A small masked image model, trained from scratch.
Model: 5.06M parameters, depths [6, 6, 6].
Training: muon at rate 0.01, batches of 512.
Data: 97500 training examples, 43.6 epochs.
Rows from block 11, named by matrix and row number. Rows with one number belong to one channel. Each number is 50 + 12 x the weight over its row's rms, rounded and kept within 0 to 99. All counts start at 0. After the name is the row's rms in percent of the matrix's.
# convs0: first 3x3 conv (model.blocks.11.convs.0.weight, 96x96x3x3), inputs 10-14, a 3x3 kernel for each
# convs1: second 3x3 conv (model.blocks.11.convs.1.weight, 96x96x3x3, transposed), outputs 10-14, a 3x3 kernel for each
convs0.13 097:52 34 66 37 71 63 48 50 48 52 29 53 38 51 56 48 58 45 52 40 59 46 70 56 53 39 54 52 56 48 47 68 64 46 32 60 43 69 57 54 78 44 59 57 63
convs1.13 101:52 57 52 50 65 87 46 43 57 45 50 50 49 63 48 69 30 68 47 41 35 61 58 24 53 46 27 60 54 56 46 39 53 43 24 57 43 32 50 60 72 43 47 53 41
convs0.14 099:44 37 45 79 15 72 55 56 48 40 68 59 55 63 60 48 42 67 45 28 42 61 52 46 37 47 45 70 32 47 36 24 38 56 54 50 65 51 58 55 69 57 47 51 44
convs1.14 102:49 50 36 20 45 35 53 55 67 63 36 45 52 56 61 68 75 18 38 56 36 32 39 72 42 34 44 54 56 60 50 57 38 60 83 25 41 46 47 60 51 62 61 50 71
convs0.15 099:75 44 59 60 89 56 64 69 61 39 39 39 53 44 33 38 37 44 52 48 50 60 28 40 51 48 43 61 36 55 57 34 42 48 46 46 45 89 62 62 63 41 54 44 58
convs1.15 102:38 41 36 43 07 49 42 59 31 61 55 69 53 40 48 47 45 29 47 41 60 60 38 29 49 54 30 42 44 36 53 95 34 39 62 47 65 42 53 51 72 54 63 99 51
convs0.16 102:40 45 51 44 48 48 53 71 58 32 52 35 34 44 45 63 53 58 43 66 34 55 61 63 53 47 56 56 45 49 68 46 45 55 29 41 49 66 77 74 56 58 45 39 49
convs1.16 127:43 20 48 39 38 46 43 53 44 52 43 62 47 46 49 62 74 57 55 34 54 55 57 47 41 47 38 49 56 12 52 55 74 41 39 39 54 44 62 51 46 45 44 30 40
convs0.17 103:73 38 41 31 45 31 51 43 30 39 30 51 62 68 56 44 57 43 52 70 60 47 38 59 59 20 55 38 40 58 46 44 49 49 87 54 38 63 48 42 54 65 39 65 47
convs1.17 104:62 35 50 41 58 53 56 39 30 38 62 42 59 71 67 40 21 19 48 66 56 44 58 33 58 47 41 50 31 48 58 39 50 50 83 59 44 66 55 45 35 49 62 59 51
convs0.18 099:26 16 49 01 30 30 57 35 45 30 59 57 27 13 53 45 52 55 46 57 57 55 33 53 40 58 57 40 57 47 48 35 50 57 48 52 55 44 57 38 53 62 35 40 46
convs1.18 098:51 62 41 66 69 46 42 53 50 56 49 42 41 16 30 50 53 42 53 63 53 53 26 55 45 69 47 47 44 43 52 62 62 39 44 37 48 48 46 61 74 38 63 54 54
convs0.19 101:54 59 42 46 34 74 42 50 38 66 96 55 55 47 59 59 63 56 61 53 47 62 34 45 52 65 57 50 43 40 55 80 62 54 40 35 40 54 34 52 65 62 47 52 51
convs1.19 102:54 39 58 52 52 60 45 50 46 54 56 66 37 42 28 46 99 57 54 53 65 55 42 67 31 79 60 51 38 43 45 57 65 43 69 41 62 68 47 57 77 48 23 47 48
convs0.20 099:57 47 59 46 76 48 51 51 69 49 54 45 66 52 51 48 43 48 51 49 51 41 55 53 41 51 71 61 45 41 49 43 33 55 48 43 50 50 39 66 64 73 45 58 77
convs1.20 101:34 45 42 38 50 54 45 46 58 45 54 51 56 62 31 59 66 54 64 48 44 39 49 54 45 62 61 43 69 56 59 53 68 58 58 15 43 39 59 71 33 64 49 27 42
convs0.21 097:58 69 63 33 19 78 51 43 53 49 50 48 40 43 39 53 29 50 48 66 50 54 36 65 50 48 31 42 59 25 52 54 60 50 50 49 59 36 48 52 79 72 43 53 25
convs1.21 099:53 50 50 33 86 81 38 38 43 53 58 48 60 57 56 61 60 57 53 67 50 55 29 24 57 46 45 53 55 49 41 42 32 59 41 63 23 48 45 77 86 46 67 19 56
convs0.22 100:47 37 46 65 67 21 50 49 73 59 60 47 59 58 50 47 54 44 62 57 57 42 33 45 37 62 49 52 67 70 45 66 44 52 42 49 59 56 50 49 57 65 53 45 52
convs1.22 096:49 48 54 52 43 43 65 68 53 54 44 52 49 45 62 57 38 92 47 53 55 45 82 34 67 50 33 56 44 59 44 57 39 47 45 44 44 44 47 56 48 55 36 55 51
convs0.23 099:63 51 55 65 51 82 46 63 56 29 66 57 51 35 55 50 54 54 51 44 48 64 19 68 49 41 48 61 76 47 55 37 68 53 59 35 55 41 47 52 83 57 45 52 58
convs1.23 096:51 36 60 36 53 46 49 62 38 52 46 55 36 40 46 53 38 33 50 35 50 30 62 51 47 31 60 56 37 40 51 54 53 56 73 42 54 45 61 57 47 45 46 34 36
convs0.24 099:54 32 41 42 84 54 52 57 34 53 64 46 65 72 60 46 69 50 38 59 51 48 61 55 33 47 60 33 48 45 67 77 49 66 53 59 52 61 50 55 54 52 50 42 44
convs1.24 103:55 49 40 34 47 56 49 53 57 48 71 41 67 53 72 42 66 49 45 49 59 57 38 32 55 81 29 50 55 51 55 55 31 54 28 56 31 43 47 57 40 41 52 53 62
convs0.25 098:49 26 53 56 71 44 41 56 48 41 52 56 62 23 37 45 43 51 57 75 39 63 65 22 48 63 40 46 47 58 65 10 31 47 37 57 52 57 47 49 47 42 50 39 40
convs1.25 090:54 48 60 47 25 54 56 67 58 49 27 44 44 46 64 50 52 30 43 64 58 58 50 92 50 56 60 49 48 52 51 58 49 46 38 74 45 44 50 34 33 38 40 61 52
convs0.26 096:60 39 55 76 50 32 50 60 54 62 55 43 42 63 45 40 56 52 54 48 53 36 33 55 56 58 54 56 48 55 45 42 78 44 46 70 47 51 36 48 65 51 50 53 43
convs1.26 094:46 33 55 79 72 34 42 58 43 42 44 35 43 66 18 33 65 59 42 60 53 59 61 31 38 62 53 48 45 70 53 62 56 49 40 30 63 57 39 48 55 31 32 52 49
convs0.27 101:57 46 53 35 42 28 39 52 55 52 31 48 72 50 61 54 61 49 52 27 47 46 70 42 36 36 57 71 47 58 43 41 30 61 71 52 51 40 48 56 63 67 63 53 53
convs1.27 100:42 57 43 65 65 42 50 29 45 52 56 56 67 36 75 50 17 46 53 42 43 51 70 22 45 28 70 50 38 55 42 51 45 50 65 31 46 53 57 74 48 35 50 41 46
convs0.28 103:43 60 43 37 32 42 48 48 53 54 53 48 45 49 56 50 58 39 47 52 49 36 73 17 46 54 48 55 64 50 54 59 34 59 43 38 44 45 47 55 49 99 56 34 50
convs1.28 090:50 51 50 72 35 55 39 47 46 33 47 54 32 59 46 41 59 45 50 83 54 56 34 43 44 82 45 41 57 58 42 72 60 47 46 51 40 46 53 48 47 56 10 71 54
convs0.29 102:56 68 72 49 43 40 56 57 57 53 56 53 48 66 42 53 47 53 45 36 63 66 48 32 65 40 54 54 39 48 22 54 40 37 18 32 48 55 45 54 60 33 46 50 61
convs1.29 093:54 44 61 62 56 48 54 46 45 53 58 43 47 51 41 54 61 53 42 41 55 29 47 19 43 50 45 53 40 45 32 50 35 71 55 48 46 64 54 57 58 46 47 68 40
convs0.30 106:46 47 52 50 75 55 54 55 52 54 37 48 52 63 64 43 56 44 46 37 42 66 76 26 42 50 60 41 40 49 24 22 28 45 61 40 52 66 45 49 63 49 56 51 54
convs1.30 086:52 59 49 56 79 50 55 36 81 46 48 52 47 36 52 42 52 44 55 47 48 57 60 35 37 44 56 50 55 51 55 57 41 61 68 70 32 43 51 52 39 45 54 06 30
convs0.31 098:70 46 51 33 42 65 36 53 46 46 61 58 67 54 51 44 67 57 45 47 51 71 57 56 60 44 50 54 46 49 36 55 59 59 29 49 51 54 49 79 50 54 55 67 52
convs1.31 111:45 79 50 55 43 50 45 41 51 50 50 51 49 46 51 52 63 46 61 50 28 54 50 47 47 69 20 45 78 42 56 78 48 47 49 39 43 28 54 39 41 52 60 54 54
convs0.32 101:48 46 42 58 33 68 48 49 37 57 44 47 47 46 43 52 50 51 52 48 60 41 57 64 42 50 46 59 48 43 57 44 69 53 71 49 50 31 38 43 33 56 49 58 36
convs1.32 097:53 32 54 41 44 48 73 57 47 60 54 53 55 40 40 42 40 75 38 56 48 56 49 17 54 43 49 49 50 55 54 74 43 52 39 38 20 44 52 65 54 36 47 44 56
convs0.33 096:32 30 55 46 08 46 28 42 46 47 52 54 67 52 56 49 40 47 57 41 54 51 36 41 39 41 47 50 53 61 57 47 42 54 47 55 44 32 44 54 38 54 57 68 58
convs1.33 101:41 51 48 43 40 63 39 36 44 34 42 42 40 40 65 37 42 32 44 70 41 42 34 62 53 37 65 51 56 36 56 43 37 48 31 74 49 49 49 52 51 62 45 32 51
convs0.34 100:28 25 52 62 47 40 54 40 55 49 47 36 48 63 41 42 50 53 46 65 63 54 49 43 44 58 46 48 42 62 21 21 53 61 49 60 51 45 56 45 10 40 40 59 39
convs1.34 094:51 56 40 46 26 54 49 49 47 46 48 56 56 54 64 49 83 49 49 24 39 53 48 55 53 33 59 48 41 55 50 66 67 59 56 67 73 43 46 61 48 49 57 43 52
convs0.35 097:19 63 30 58 23 27 50 38 43 41 41 45 48 63 52 45 41 48 76 44 57 46 78 61 62 36 49 54 49 47 38 52 56 39 60 47 63 56 54 46 28 58 51 48 50
convs1.35 105:48 50 49 56 42 50 56 76 31 53 60 48 45 29 29 46 66 34 52 50 40 55 45 65 47 70 52 56 37 47 40 46 41 48 61 50 38 69 47 45 58 49 40 42 51
convs0.36 099:44 21 62 65 00 47 44 53 44 50 56 50 41 21 48 44 57 49 46 47 53 57 36 56 42 43 63 50 43 41 38 61 52 60 48 50 49 54 31 55 44 52 52 37 61
convs1.36 101:54 63 42 53 23 65 46 44 48 61 40 50 53 61 65 42 26 50 51 66 51 46 43 66 48 40 38 49 65 39 52 61 45 53 44 71 45 41 56 59 41 39 54 32 51
convs0.37 099:55 32 45 47 58 73 58 48 37 59 59 52 52 70 52 71 57 53 52 45 46 43 49 48 40 60 59 49 32 45 67 61 47 68 56 64 41 60 56 52 28 42 61 45 61
convs1.37 095:58 36 58 25 32 62 59 66 32 45 57 57 57 48 55 56 48 54 40 43 39 51 53 56 51 55 63 41 52 40 47 39 53 51 54 26 44 62 45 41 44 61 56 76 29
convs0.38 100:58 64 50 61 05 67 48 39 58 64 51 51 62 50 47 43 52 51 45 55 60 56 53 76 53 64 42 57 48 54 47 46 59 50 31 59 49 43 58 63 99 67 46 60 39
convs1.38 104:54 56 52 58 38 45 47 53 39 56 46 45 29 63 59 42 39 29 50 64 60 52 35 79 51 56 35 51 48 53 48 52 35 49 69 49 54 61 52 44 64 59 55 48 45
convs0.39 098:44 45 43 61 34 02 53 50 53 54 63 59 49 52 52 50 50 57 64 43 64 41 46 86 54 57 63 56 42 50 43 67 46 38 58 48 52 47 49 54 60 47 48 53 43
convs1.39 096:46 53 42 72 75 44 47 38 55 48 51 52 45 42 38 46 84 35 51 46 52 52 48 20 33 76 60 58 44 47 42 47 88 57 42 35 53 59 52 57 67 44 54 31 53
convs0.40 100:47 45 48 39 64 31 58 31 50 46 45 40 51 58 62 50 50 54 57 41 67 45 51 75 47 46 60 53 54 60 44 71 50 52 56 47 52 54 39 47 52 60 46 63 65
convs1.40 099:38 35 54 44 63 45 56 49 46 49 57 41 59 40 20 50 62 57 60 44 46 54 57 39 32 47 85 49 31 52 38 26 83 44 51 32 35 56 46 60 73 45 64 49 44
convs0.41 101:36 65 42 66 82 32 52 49 53 56 36 33 40 51 48 40 47 44 59 58 41 58 23 43 45 50 43 36 48 54 54 21 56 55 46 38 68 10 42 46 45 26 53 45 60
convs1.41 096:49 57 44 72 26 41 53 52 55 46 43 33 50 58 48 38 72 35 40 38 28 52 23 94 53 42 66 54 59 42 67 29 70 47 32 52 48 46 49 29 53 61 39 49 61
convs0.42 097:55 36 66 47 66 39 54 41 56 44 42 51 46 34 48 62 65 55 43 47 52 59 69 42 45 38 40 48 51 54 59 73 59 57 49 46 61 39 49 63 28 53 57 59 56
convs1.42 094:42 61 49 63 30 71 45 61 42 49 55 58 56 58 49 43 39 51 43 37 47 50 62 86 43 38 45 44 62 50 53 61 42 53 67 61 56 50 58 42 26 52 61 47 43
convs0.43 101:48 54 59 67 55 59 49 64 50 49 47 49 44 70 56 54 52 52 36 49 35 49 35 44 48 51 47 22 49 45 21 35 37 39 29 45 48 59 82 47 65 63 42 42 58
convs1.43 095:47 53 66 49 35 30 29 52 49 45 51 50 56 45 41 54 43 52 53 49 59 53 70 57 53 59 43 45 50 34 39 48 46 51 34 46 69 41 37 61 49 36 64 61 62
convs0.44 096:62 36 64 41 72 26 47 56 59 53 40 35 36 24 49 56 52 59 40 52 45 51 51 38 40 50 32 42 53 49 46 39 32 53 48 36 37 52 35 50 50 29 50 47 53
convs1.44 095:39 50 50 76 18 52 43 73 37 59 49 51 50 64 38 36 57 50 36 47 49 54 41 60 23 58 45 48 52 37 48 57 31 47 76 49 56 49 48 23 46 38 36 63 35
convs0.45 099:58 33 48 24 10 47 42 49 39 44 48 48 61 54 59 50 60 57 52 62 50 38 45 53 50 55 42 68 49 63 68 59 64 44 56 56 27 43 46 49 27 47 46 54 45
convs1.45 092:54 44 57 49 58 63 51 61 56 59 51 52 52 58 67 52 34 35 30 55 55 57 45 58 39 37 73 39 41 45 43 44 50 49 55 08 46 53 54 46 41 61 40 44 23
convs0.46 102:46 34 46 50 31 47 56 44 51 21 36 25 34 45 42 46 70 40 45 31 46 46 73 60 53 36 59 56 50 24 63 49 46 42 39 52 71 66 66 53 65 43 50 49 50
convs1.46 124:63 73 51 50 46 47 49 55 43 38 71 38 47 62 38 53 57 39 54 55 61 48 46 57 60 52 78 50 63 67 56 53 25 65 49 52 41 54 42 30 61 44 49 51 65